Rows from block 2 of a small image classifier, named by matrix and row number. Rows with one number belong to one channel. Each number is 500 + 25 x the weight over its row's rms, rounded and kept within 0 to 999. All counts start at 0. Numbers have three digits each.
Before each channel's rows are labels from the 100 images, of 14848, where the channel reaches its highest value: "responds to" is what is common among them. Only what is clearly more common there than usual is listed. The data: rendered scenes of coloured solids on a plain floor. In brackets: how many of the 100, against the usual share in percent.
# convs0: first 3x3 conv, stride 2 (model.blocks.2.convs.0.weight, 192x96x3x3, each kernel summed), inputs 48-95
# convs1: second 3x3 conv (model.blocks.2.convs.1.weight, 192x192x3x3, transposed, each kernel summed), outputs 39-77

responds to: twisted bar (30 vs 11.5)
convs0.31:506551515510508518507490506483485521476480526484487497502492462491530501502509508480496526504453533516452461450466522539516479502485495503452469
convs1.31:506433476509494483498483526492501459479475463574511497465472490484456496510501499496523513485481516505527496534522518

responds to: black object (50 vs 22.2); jack (32 vs 11.9); cog (31 vs 11.8)
convs0.131:498458484501497480533518529469494531427494529486538511492455519446495476451496500491517499503489468492498487470520474450499483527481509535548487
convs1.131:482523461503501483452486527528499516481508538553489480447542443487498481478496483536497510526488477485498491494450460

responds to: light from behind the scene (57 vs 25.3); tube (39 vs 12.1)
convs0.133:476485507479518544517533558520499471461483513494471521508447457499450550474474505464512486490501522529474486498527473485523515449485496502518495
convs1.133:497494483450499497465506488503502485489478519504502512482466493477502464515512520464485482534488515469471532435500509

responds to: red object (46 vs 22.8); its colour: red (26 vs 8.1)
convs0.152:510493529575530511484461528520510495574492459505488503507468510481464531526447525502536517506508517515453543479505512515493497482489494495515504
convs1.152:528512483494475516496478483497507522520555476543465549514493504505476534496534465487511508451494502515500507524505523

responds to: count: four (40 vs 19.8)
convs0.118:505522487500505539497460513480479500455483509456537500489500460483521490477457448472479484524477493555509504477511526485495478490518512453528494
convs1.118:509513456548474505502505470503500513523453469520515483491537469488500488515498496478480508501530535494485521519496506

responds to: red object (47 vs 22.8)
convs0.89:501523504494524463493533489485522514478484452504457504461483468486558524449457502519475551539455499512527494488473542502488502477499472516540481
convs1.89:494492513499486496488519491491484471504529495520494487458510471518503463510537478535455508468530500535467484524497545

responds to: bumpy ball (30 vs 12)
convs0.153:492469535486473506480503511498496490502515533486495511473501503445532533508512509494477520468504556518505486484551556476469532497525513529525500
convs1.153:476508498491483486604487517486522473508518487493479478512508527492515497474480524480466471483495475507497523459492531

responds to: blue object (48 vs 22.3)
convs0.56:511502477475494512532496474449518462437547514465510515504504487543487482481541492490474492464483504490520493497489512481492528506499503516450463
convs1.56:511515532486477524478480481476513529545494491519518548486500528533485500483549492516517458488487513516497473532527514

responds to: jack (44 vs 11.9); star block (32 vs 11.7)
convs0.165:497478467506529492507489564500502487524435507505526452526452478509500528458536497533506506487469493528500517502511512456472504497513500535538485
convs1.165:519500442481520572545501486510488542525502492494503487539518506502499515482492484472489516489476493488488550486493498

responds to: torus (32 vs 11.7); bowl (28 vs 11.8)
convs0.157:530490452451507499489456476503485498488514518459504537490498536522557491486488477490446450518486516497501464455505521516483510525483487489479451
convs1.157:499484478529527447475454472446472498504528471476480522474499503497521467522516485531508494508512481476465478537475529

responds to: bumpy ball (42 vs 12); dome (29 vs 11.6)
convs0.50:544505512524449460514496464485539515489510498512533500511488512509516483450482506497435464490507454529500520526505487503488452530486478496510490
convs1.50:558524490534503488489536529505467496499486482475480543511510451461489534487491485494519511541492493490491508455469516

responds to: cog (30 vs 11.8)
convs0.117:504514481476454514512498459535502512498492481530494470511473519552468508487497518504500525470467460516462501525440502526513534486521478452489487
convs1.117:482454479476507476535501512492519491535544503504531479510502520509502501465532484467536495474521523504515503512518458

responds to: chain link (29 vs 11.4); torus (29 vs 11.7)
convs0.109:493502483492493495455519512512502495519561497472488481498495501507530504482526505453472520460496496537475480500513468523478509517544495492522524
convs1.109:520502521553498446500536513491538521534506552493492514466516501502477531499503469497506459488491493494479532492452505

responds to: spring (36 vs 11.8); bumpy ball (31 vs 12)
convs0.184:517468518494493522497468504539444523463499491514468530465485489498480522506520511493492507502479480481523531496494491489490531499529449484496500
convs1.184:468508492456491507506500487451513521496522527481509507476508500479483520489527523496533469468489568527463524482468519

responds to: chain link (28 vs 11.4)
convs0.74:494490522473451461465510542478499517497493506495503480532484494510494472493477465512519453450518507476489492484511470500479502489477519508489478
convs1.74:476454490508497497484508499516559514483511493462497515471513535464523471526513484524515470528505473469477505500501493

responds to: dome (28 vs 11.6)
convs0.138:487492504487500510475505516511499483480468515512525449464500519421527510480445445503502536487506500509503516498554546497511521501556479491524529
convs1.138:488494518504494497538501497463515496468475551499499476507497498510520494446499509498471521480516459497469510512496498

responds to: star block (34 vs 11.7)
convs0.151:487508545460480521488491517475500532477469502531513530538458540475524490488474477496496555476472509521523452479472524477477511489480474493483538
convs1.151:453488468482523505491495503514506478507483490534480527498479497470527508517500485494466479520514553452529459488516495

responds to: cog (45 vs 11.8); jack (30 vs 11.9)
convs0.163:540504527528451482513449469509457525501507495504506490489494499480522532497477507523490516525497494461507516482472465516480500490502564504486469
convs1.163:546504476524478492529478484495528476511498499490494482517524477521503521507553465482516496529501525489467482498442552

responds to: tube (46 vs 12.1)
convs0.97:450473526485475489506478536487493462468490533493496530477509485482464526495525526484464479487486487502509518489461469457494515524475496490477515
convs1.97:487496494514485490487499502508434494479469473463504459491485460498462493508451519507557499508525501525506463495531476

responds to: light from behind the scene (55 vs 25.3)
convs0.1:495463484466549495529477518532469490474535479509487497497506512504491534508534468473492485498491500494537455523509504510487494581482533499479510
convs1.1:540505520501504504530514489460508530478523497553495469558483548485519561479499475529497518486535520472515523546473500

responds to: torus (35 vs 11.7)
convs0.119:515530544509508486544468545504503480504493481519526468501444512489508520475512548548512485502536511558483484454489475506515510504492481495494489
convs1.119:523530533521489520497469513498493495475505479497481480496518520491492501481497492501498504506507488507516539522507484

responds to: spring (29 vs 11.8)
convs0.141:482482519489471480512557489492477477510505489503491520497498473466469486540540481511470479447474480463482508482457504491514529493544512538567491
convs1.141:472494504512489484477494553474478497548502546443481487524498502516452462535510504473538482539516500524492481470536501

responds to: octahedron (34 vs 12.1)
convs0.139:493488469519446500524458490473477533492537526485491560541532465478475523501509496515474488497498523459507476513490464504522486499439516523521458
convs1.139:519467540502487486489477533496498494503490505542467522510483482491538523496481510471484521510537473500489499506501534

responds to: cone (32 vs 12.2)
convs0.186:460495498500485487518468495516510469518467491494497546523478464505497531502512476485489537542512495488464443518509476552501550491483533543519477
convs1.186:501475453521531493489506525527485444499480503523472530479492487493511508503500488504526508511478461529489476483499489

responds to: cone (36 vs 12.2)
convs0.154:486497449495547493480538506492492496474463478486525515518511455518470500485506461492546462523497481524477453462497495491470477480491506479529523
convs1.154:500511494528506509512505451504510503451524523549494523468497479517442492467453492534501509497469565494469526524464538

responds to: sphere (29 vs 11.7)
convs0.72:495521519466478506530473486464486504515519522497505485461489478500490490491466503482484563492503483479497482482510526490502512549492488427470504
convs1.72:495508517489514480494489524513484542500486524506514476530501490530489530500520490488494500473531546486470488480524482

responds to: bowl (30 vs 11.8)
convs0.10:467467522468499477512466525468482497481497477490510513502557475516490497488480511508495481472458490564507530461490495428558517525465485491486478
convs1.10:497512488535484452513474507452478471521477483450524524525465489498507461503530504509515489542546514479513457491499475

responds to: light from behind the scene (54 vs 25.3); tube (35 vs 12.1); cog (29 vs 11.8)
convs0.32:489498468500544487532502523503501519489414474492511527487523495495513490473489450479503513456447493540485496492533536489495481518530462487528510
convs1.32:522472545487514511502536474534452483478516506513508523486512523502518533501493497473498490483487475505503450513519511

responds to: cube frame (34 vs 11.6)
convs0.84:507507466489524487501528502504512489454553525495494490482497509516484509492551497455497522488456510495511452520503518532474540527483472463470491
convs1.84:467463502493479467491518496499541473478519509474497505526480546464485517504483421522506506473460476485474499529495509

responds to: dome (32 vs 11.6); bowl (29 vs 11.8)
convs0.75:522499520503477491477490521506476472497484513484485498515509506536515514477520485497492469429482510482523488525448497511480551496492491492541531
convs1.75:540520507512514446510480519502519498519455474463459523484509463492489499510471508505488475509532471469517489479502468

responds to: count: five (48 vs 20.3); jack (29 vs 11.9)
convs0.145:459476498473511544481467525507502490514492493483496481524484459480519491481478505463482514535506475526514501517503478499517493422450466489466483
convs1.145:504515486484479465495467506470503499480507469490506503516510467528487474551546434505498521502483498485461522531541471

responds to: capsule (32 vs 12.1)
convs0.62:479452497443499551514530483479479538482481539484518488528497516524480484473498466519498488474456511462549499485485489459506505456492475482486532
convs1.62:521472483513490476496504530484461491489455563531497469485511492496493543483517489520444500502501497463504525487490502

responds to: chain link (35 vs 11.4)
convs0.66:503545444496503581459496511516512519500501492520500483491479490519488469492548482485527513490464481526504466463461509478515530453488502496519509
convs1.66:512488473524541468517508496494513495519506487483530528521518524529495519469532518494477505514471526483500492513504455

responds to: cone (31 vs 12.2)
convs0.38:475485541527498473468504499484510486502496465504504510476487482513479520514523475462474529469511466499482493496500524489487523502511479470512527
convs1.38:517508469477478524484534574494502471525507479515500504453506490511481483450472488534506489485500506517500523483437509

responds to: cog (33 vs 11.8)
convs0.114:500469522464549535509533500528496501436484510496472464460506521461498495507490469456468502474545494517497479517536497509468543541518497474489489
convs1.114:521493465506492466467476480514462518466505511490494486514500469477473487455498504464467521532520486496499496490544535

responds to: dome (28 vs 11.6)
convs0.57:437468511495522502502510514472497486518496474480527482453510498522465472476486490469514519457438484507490514489488548476526491536499502541477577
convs1.57:500504446513525474496499482516497510540520539510509507493520527519559511534518455530485461503547500523481481488497480

responds to: torus (31 vs 11.7); cube frame (29 vs 11.6)
convs0.120:482495493479472524473507466477483508462468489447494523553461512513519533475501492515482502485458468466545483506443469475539505475501446484540489
convs1.120:526485463509501461503482498500509523506552502509541568529501512504496478489485519518473506475488511508531469484486519

responds to: capsule (30 vs 12.1)
convs0.91:475507499486478488511483479507543495524495469502503504529500454514437554465479507499513494514469474530461478515476471473521525467544500498497515
convs1.91:483528476500469511510520470443477491482521480476475505541483515531485469515530479463510518478480506568496493471475553

responds to: torus (31 vs 11.7)
convs0.8:542485487513468494493510473484520507453516546477516467518500473530486490457518482508490425504474481506543514502498504511520511499487508543520506
convs1.8:529474543519492496516512506504485544469470485450511490548555497496499477498498474477496531518543521571525505485508503

responds to: count: five (41 vs 20.3)
convs0.116:491497499470493482484495505527465490542504485530467487466495501514466540523482511481533464530521461491488475531446512463486479525496486505487504
convs1.116:535514511431512504504506493490522549521490491529512484479521464516547509510527489497513516466500515496523499535473509

responds to: red object (46 vs 22.8)
convs0.171:532512508533534500456551536472489525544482454481511464455489496491511473511479515495523500496469492500470506448471465521460491522509496531513531
convs1.171:548517528489505505539531453531536503487497524530483517465451516486486526518552473549501497492525542477484511473510516

responds to: jack (39 vs 11.9)
convs0.2:541497497471445495504483519503495528492494476449528550481485505470500519494496495513495486482491453508512465508518470486511479521468482510495494
convs1.2:524507474513494484487499495512452559505460450525525490495493512529503513470503476477519511498466496510533519497527489

responds to: sphere (37 vs 11.7); dome (31 vs 11.6)
convs0.112:507528504494492504528486550503491519502487520495460470505472496478511520534503500506486494499499495501515484495555514521514494501510495497458476
convs1.112:544536492535501527504519491485524482459505494527490527496492521524476518460520529476505460491470504449512436507481553

responds to: light from behind the scene (54 vs 25.3); tube (32 vs 12.1); cube frame (31 vs 11.6)
convs0.127:478495471501534477499513510477461491517430515514499485480500485489485490480502531489492480462452479503519554487487447474486496507490484512491476
convs1.127:523521530468530484463476485463509476524454473467489522487493540501506504474536503505483489496516536507474526498513518

responds to: cube frame (29 vs 11.6); torus (28 vs 11.7)
convs0.158:499531514457490482508478453508486493451514494506499472511466490555528509490563524477509473484475525504519532496483486531521507531480497506509493
convs1.158:523535485527498471514479498525474524519517469549514515492504479482533485492512489496487476519513479500478488551477543

responds to: chain link (37 vs 11.4)
convs0.159:490518485514517442485538503505485466481483482523547485501478467477504484500462476533454494518497443494446449473525522544488570512513510458512465
convs1.159:484462547480514512477524502509519460492501502517514536484509532524533454497525480505526500489521487518466502447510516

responds to: bowl (36 vs 11.8); dome (35 vs 11.6); sphere (31 vs 11.7)
convs0.115:463521488481482499508522475536490504482496494528495527478491500430513515492485508494535505496458505501437445464502514551506527480555518434514479
convs1.115:488503512495499496540496520509520477495504528489500513492478525508496491509510480515500536488551503493505531487501516

responds to: star block (46 vs 11.7); jack (42 vs 11.9); cog (31 vs 11.8)
convs0.94:532531498489478514493478479495465520478456514516515474514495478500453490466507490470504489529486424470539461526511496489502528502490458495456498
convs1.94:487471480504473502503515507480532520499510487471508473465497504487511527509480555460510496432472497526483534493475475

responds to: star block (28 vs 11.7)
convs0.90:505515481485503469460480497466502495440467515516502518493556484490507521488478496522499480484513507490471504477502541464482496500527465538536482
convs1.90:515491487485535504525535484495506545488483546512482516473471485502489501513493527490466503510498448506507506503477500

responds to: sphere (40 vs 11.7); egg (34 vs 11.9)
convs0.0:511513493484511500502471506516483506491504491478485539495481481475483532488494464547517526500501481460463445537506521528488518534498522448543512
convs1.0:539484507491553511482514497497479475474494514534517520474488500523520497519504520516507522515510510473506495527525524

responds to: count: five (47 vs 20.3); chain link (28 vs 11.4)
convs0.179:449486465445510467482485521503496520499474513540539506474490512449528523478535504463532518506467469528466488505504506482518516466530493475502502
convs1.179:464493480522545494523493525522480486501473487515485490490480506519524513490446492507513533519506468499464505542556509

responds to: red object (46 vs 22.8)
convs0.80:491475488511507469529501538467510529446456518436487491479502502528525482483512504515514440489477476535474476499490475505505500471493515519551490
convs1.80:535474494495549546485527460469544508490459508501526488467530525513563506538522534502498488509517513482525519518492524

responds to: count: five (42 vs 20.3)
convs0.93:488529522569504471513514526456490479479465500523471514513488522467519560440511498496514447478494544487459487426511499518479521479516502527517502
convs1.93:518484537511502483503468496479512497531534493512529519518493506459514541503497516432486462480522477515468532471508478

responds to: capsule (29 vs 12.1)
convs0.37:490509477492486569465483565467510504496510516531538509490503533507525512503453478447483505499512527473495502474470523492526505481483481543498506
convs1.37:544507456534464514478486530540473494514472446485504465483511494463505503520497532508480526508479481479469457532491507

responds to: twisted bar (29 vs 11.5)
convs0.64:465497509475544507533492542460513519495475468497489486493488486519460519489505470507572479518489478478528476484499531502489531530512490496510491
convs1.64:504503510509500506476467490556512555547488515479500484495550517506477513505465515540491488526470504529502499504462511

responds to: cube frame (35 vs 11.6)
convs0.111:457478506497465479485467511509480549480466493482498513435513505474490511517503515506483492508516481508477465488455529504520448536527488506506489
convs1.111:520491530495513501482508488530526535513488471490499506527499482488427474471530495501502544523497484485513495498492520

responds to: tube (39 vs 12.1); spring (30 vs 11.8)
convs0.87:488500479494510482486510478476507515473497526485502462500443551527505498515555505476490484493478511499501487488505512513509496473459531469522511
convs1.87:523499495479482515439473506506510533530497476501482528455486511505507485530506481501506473463436472470453536467481516

responds to: cube (31 vs 12)
convs0.79:470466535481482501494496524535476513431481494495441463504495517464483476471492560486480496479490485546469508500528484504512505545494502548521517
convs1.79:494510534469491522519447510516484490487496530456473514519467507463508498520498522514525492513502509502491494516499496

responds to: light from behind the scene (53 vs 25.3); tube (46 vs 12.1); largest object: tube (32 vs 5.7)
convs0.82:491491493536443471500424473526502546489498501523520492476467516450509450505513459503448512501498450496521517533489505521495549531518528473509512
convs1.82:512508502569512474486526452486500454531512535548438485503496503499445463516494492478510483497489531470513531513511485

responds to: bumpy ball (31 vs 12)
convs0.188:526477472511494506540481519507483499530505535533509531500523458469475463489441495504486472478516466531498504508481533470522473483529504482455490
convs1.188:499503505465479482429455493512505514487523492491503513563492501526490528509490467480488500453512514501519498495453477

responds to: jack (29 vs 11.9); cube frame (28 vs 11.6)
convs0.15:479451521470494510532467469505452507502494530512462475549534530479501559459546476487500521475516504485505527481503469507469527521525458484493497
convs1.15:499522510486467513466508560513516523518516482501531472505450485457527515442514493529512425490491547503525477509537477